A small CTC audio transcriber, trained from scratch: log mel input.
Rows from block 4 of a small CTC audio transcriber, named by matrix and row number. Rows with one number belong to one neuron. Each number is 128 + 32 x the weight over its row's rms, rounded and kept within 0 to 255. All counts start at 0. Numbers have three digits each.
After each neuron's rows are labels from the 100 clips, of 14848, where the neuron reaches its highest value: "loudest" is the band of the loudest frequency at the time of the peak; "strongest on" is what is common among them. Only what is clearly more common there than usual is listed. The data: telephone keypad tones over noise or synthetic speech. In brackets: how many of the 100.
# fc1: MLP up (model.blocks.4.mlp.fc1.weight, 768x192), inputs 0-63
# fc2: MLP down (model.blocks.4.mlp.fc2.weight, 192x768, transposed), outputs 0-63

fc1.338:132135102162142125083193094112126114092122120111122102111202150118122090125119103156104212101181172197119148109116195128138139070139127184140122183107174187146102116145102136154106091166140110
fc2.338:134067142142098108088154157170129099201125125168133112081150145146131118148137120093171128133069088084110122135091168114113137101109137138144112112084203121089153128123161130042096132062078115
loudest: 500 to 1000 Hz (48)
strongest on: key "3" (56); number of keys: 9 (44)

fc1.413:068137119154129096112179138179177134154119110070103146153127117118124157131130106163134129126142151104253168121136181153210108114132094180219165158147104107122123127138101121175121106197064125
fc2.413:101093195104099144122186124097072091164078155154168136126109126122136112100137124086150149084142128077104073132131122158140125102010176172103111122118182107065142123203113079168126115069131151
loudest: 500 to 1000 Hz (80)
strongest on: key "C" (59); white noise (45); number of keys: 9 (31)

fc1.686:155140163117135139197125094135093089094124115130130133127065142194065100110186135123134116126102122134148148117124054122035127151100115074123103121187159156141146150145136194132124100171162164
fc2.686:091127131152207125144152138188160199127130125129142126097082071046082147118127097077110137107150157057079110189116184110140145094155138122133159077154179128095136142154137084128136124147121156
loudest: 250 to 500 Hz (28)
strongest on: speech (82)

fc1.203:161116083160129062171119131116127138087143099179148128163141098192129111124095117112145185111153112113153117133039078101153170118063111151140176151116116098065101176134142078156159097098136148
fc2.203:140083158168133112096127140112109167124106168110072100129109118085116148153112116162094129072163175107084052109116161106108131149150122081133122078115154169108112056159145126134119100090103139
loudest: 500 to 1000 Hz (58)
strongest on: reverberation (90); key "A" (62); key "B" (61); number of keys: 8 (28)

fc1.9:131094109092104094169152089122124166125156161127189133174142148109097131134143048123147130165205135112122131122109100172173154102124152103127106126124097127183139068114077142153135125114169109
fc2.9:094169129175136094057208166096176096114148117143169158145123101210131121139127132089149121098105111153134160211130115082129111095159160143104139145157134126149084150090132180157064112099105063
loudest: 4000 to 8000 Hz (41)
strongest on: white noise (48)

fc1.7:127137130136131118120129113133155148087114052129109101115079198158057118063114136143117163127138171137110125095097148116152113088076148175164180102123134090171123128118083121165167062174126155
fc2.7:113111151144085130137133148116094118120097100147098146163158105020150132130159096137112101132055065124074095114177132102079071168117135109089156144151160113139126089150100117060105161101151119
loudest: 1000 to 2000 Hz (50)
strongest on: reverberation (90); key "A" (71); number of keys: 9 (31)

fc1.427:133082114127177117104050096178157151125113088154142134176106094133159185158122128115120087146167148135147162121077114113200134072124110173126141074147158079120133139093099129121118142120131137
fc2.427:109133114192173142103174107101197110069126130084204135184097117171111120132145118121117139128144123106126072182098141111138129135117120060047116112131137173073079154137207182131110141103149195
loudest: 1000 to 2000 Hz (45)
strongest on: reverberation (86); key "4" (55); number of keys: 7 (35)

fc1.544:183126080138101090171148146131128121175154114135138095138106127132119094184142130105066129114134119135126161104142107163065113076129140181152069167087121094125110121125180101173114086128107124
fc2.544:118061131107104075106102085126092203137123134133119124161113106134158164131109194132107122117160044127134146169144166145147139087123063109126118122126088110069170143074127120131109084148089150
loudest: 250 to 500 Hz (26)
strongest on: speech (73); number of keys: 1 (66)

fc1.660:119119079115168137119131125143123121122123198181136042133044129100128099183151139145157126102122116154128164138141052114156186169097133136075033083093097103111170109099131097149109089144132088
fc2.660:121133141128129067114186139112144172156117155109105129167149179139138123090119165131138137116164090133149164188153094127197100136210113018099165139151073146153104178101169146150101116142146155
loudest: 250 to 500 Hz (28)
strongest on: speech (89); number of keys: 1 (65)

fc1.712:144167103124146135164079113135122141144137096133134114174101118081130103154140157120140104112129102166140133054085136079150122152116137170125113106126131141125100146117112135183102094114122127
fc2.712:095085113177152095071165077098193165137098100127141126181124133176121129207116154127075144122155144068120125189072122101131100111149203082098137155119135158102138214186129113094112108161164185
loudest: 4000 to 8000 Hz (32)
strongest on: speech (96); mains hum (46)

fc1.83:101120160094119145140170135111135133111131190158187089100119163139135116177123147118149088105135133118123131117104118150129151136141106212115058123071128138079132104142129129106123171129126119
fc2.83:105144129148142198127146128147133169151223146110097120117123139121059129125148129173117096096108060162134158100072147127146105133126106041084136176152127079112107171107152118086095120153088084
loudest: 1000 to 2000 Hz (47)
strongest on: speech (92); number of keys: 1 (34)

fc1.592:089087118139145134080127119068127139093128147085129121109132133131132129115115115062092117098077132163149122085163087093125127185107151159143054119121134093115115129115165135131089132185077132
fc2.592:175136178078102152101110150130114154137196181148129131174167098122083119085106104148133082118110076111090093119129152131106150126154155065090140174124091196078110103148064161066134139139110091
loudest: 1000 to 2000 Hz (45)
strongest on: reverberation (80); key "A" (55)

fc1.642:127101110084184115150139066129125115143126134127148122117090145119103143121130070131133145096146120129131130134132125122200130122157110151137077104198101076203055129079135136161118117129182087
fc2.642:190176112192103140088171108174108164141140105132143129085102085123088180141063122179127097138086130103121143139129093135048163130096157104124081136115160146135131122117116126128107138124095095
loudest: 250 to 500 Hz (26)
strongest on: reverberation (69); number of keys: 3 (38); number of keys: 4 (29)

fc1.548:197119157115113106069075085142139129115085123205216070041092109111128097087142122134139106113130121120120146142130110049150135114141074124169160135081090120147054134118159101122129131132091085
fc2.548:104129174157102083136164147087125147083146103001111170193152151139111122133109146135122123079096110152147116152132083174067100142133054124058116154127107137115139124123087136180094142123128151
loudest: 4000 to 8000 Hz (26)
strongest on: number of keys: 3 (28)

fc1.71:165133092082154133087162158088128117142129139154138143116221102127176102173136139088148115140147110095057155083049129139122099116105119083052129128137130102138080152135140115157128109184211153
fc2.71:193158132172160108079081165126087154092130163180109093046128118144147101145118122112144124112099192101144110069092178137111130152089109127119032131129172097173126132107154160135074134133048184
loudest: 1000 to 2000 Hz (58)
strongest on: key "2" (54); clipping (36)

fc1.343:147152128131145152151165105121151109098156079039135137074118129128100107148097134089121127141128143185160074154119156137120124097123119069117113101066108090125144094131213179105131183129157178
fc2.343:165099120080150093132117041179162095133133138134101100115093089133056147160127069094097123144163125144098203126131097105148141162126127126165127219148119105124161053097155088105146125128137148
loudest: 500 to 1000 Hz (92)
strongest on: speech (73); reverberation (53); pink noise (41); white noise (39)

fc1.66:074162111130106152146133109153060075156112138064155105070142131138158121103136171104120075111125117110114117117129076158150147151124166083139135156113128150151120137132135108064121148123100114
fc2.66:084166038097120164146088100066151168150104095163098153154150156145176152165129178111154116126096112130093110085099136154138167096134125141119137095122107130122101130166148147137165157119134112
loudest: 500 to 1000 Hz (51)
strongest on: reverberation (65)

fc1.280:130172103107101121144095098099000150108123131088209123146149082084097047157121136096076107127126110100132111104098123095139102145119155127154137120103135057110151102059146145165097141138123039
fc2.280:087108109141133130117187064107144099134115128101084172130168134098128127217095142174118116135115145089077139115077166133187109119138197092123144122118123197150095135132131152126150131117164148
loudest: 500 to 1000 Hz (47)
strongest on: reverberation (100); key "3" (60); number of keys: 7 (28)

fc1.412:077119192099124103171144081094091136117111125142182158090187102153110124139116139098124142094072068164124057120141094079162108167057105185118108074108129163168114118135118172127142069088067089
fc2.412:179127173111136162136132154091118138148126119131111113139130144142112111144108122121137153129067131145129082207110089109144111131121104102085098056101126089116149120040106132132120120180112101
loudest: 4000 to 8000 Hz (42)
strongest on: key "1" (61); white noise (51); last key: 1 (27)

fc1.331:160062125089120104133120074146079127106115146110183087111174130134097063074187059154159146145162166120151187127096094193133184117144056109158108149154106131130113109096055129199119083124113109
fc2.331:100173055147191061145169174145150134132114128163145147142154089139145140184126139144141074082172152145166154094106129188110064132146199115133187098082133125161105186137106151103130126137153124
loudest: 250 to 500 Hz (31)
strongest on: speech (93); number of keys: 1 (29)

fc1.152:095145131076163097160101131127095109100149109105128144075135124139152124133110125149153124166148085149082112119092047111119116157125110075131177170108137148105140139166064154100105131093147119
fc2.152:126098096161114169108110123116137193166089072174082176181129197152190112161118177133102111130115092085173155132132120226127143183152127123118107121099123174103139133139138123143202125146139184
loudest: 1000 to 2000 Hz (46); 500 to 1000 Hz (45)
strongest on: key "D" (77); key "C" (54); number of keys: 9 (50)

fc1.217:142120163162071134167132072137100178125113108100134122137106125125131139167037162091106109097079142106170159120084134145129183069145123084138140175121160119116136131158107178142117106081103084
fc2.217:129172098132127149099129137123161129130038151090119051123110047075112141112143106153141115091158110101123116183106191111075101202099217090097078114147154145083101066109107150093111125097157152
loudest: 250 to 500 Hz (25)
strongest on: speech (89); number of keys: 4 (27)

fc1.94:112125146107163105133120134134117125133155167200100116153060169144145130195117088119129127109125129170164163143122104090185131162150135077070161129095147135100108097107114131147145134164128142
fc2.94:000147129133156145104150085147136131122080121116161168182166123171122086094115102136129181097128155148120134156135116016185096130133120112119174171141073127153161184130187162126165093127153154
loudest: 4000 to 8000 Hz (30)
strongest on: number of keys: 2 (31)

fc1.703:071136116153171082117159126184188136167124074085127153147119129112140098123086125209120135135134119111178121133124156127174113085115147149237126152194139108131103103115128120161094129181070123
fc2.703:152131158125093089147204122124084102143110139140141138149139149120111146097173132071178138106123136079111061113145145179131119124065151154096170137123175124093139116166088083177117095125130183
loudest: 500 to 1000 Hz (68)
strongest on: reverberation (54); number of keys: 9 (29); number of keys: 8 (28)

fc1.350:169138145130115072151097150082143122183124066098196072104114165172166130116142109118088074130099109133155114132102133131097089064156159130134122118144127121143173160119118126130122093150066171
fc2.350:125168116131146147132135106146175101078173066172141114197119032052134154130084144126128167127119100129105147153141119121089142151068086049127125074143097080067108161167121151107110092113128161
loudest: 4000 to 8000 Hz (26)
strongest on: number of keys: 7 (32); number of keys: 6 (30)

fc1.755:154123120064150121079138134143078160164103122132151189148110137141133116152087142134079144097131083151120079143148105158063105095101102157165075127118131094150130126146155148137105104169073120
fc2.755:140129122188115131118139155119134049110120079140098145147139063134113155131132132162182136080129057119138136177131076119059127153093089122130117162129130125114051138137119104145116076122105135
loudest: 4000 to 8000 Hz (29)
strongest on: key "7" (90); number of keys: 5 (33)

fc1.647:173164116085144138115129140095134123128128081189131165160135123122168121135109174083189127133203107076057119069079141159164106110127093115097129135134150139130138132155171122149152121174176195
fc2.647:190208124119174143124082148177105093110072154181125112056164121112161116127104118103148125121044155078143116107114144128148082149046161108098112122121150094201124156113150163153065109103099178
loudest: 500 to 1000 Hz (75)
strongest on: reverberation (74); number of keys: 9 (45)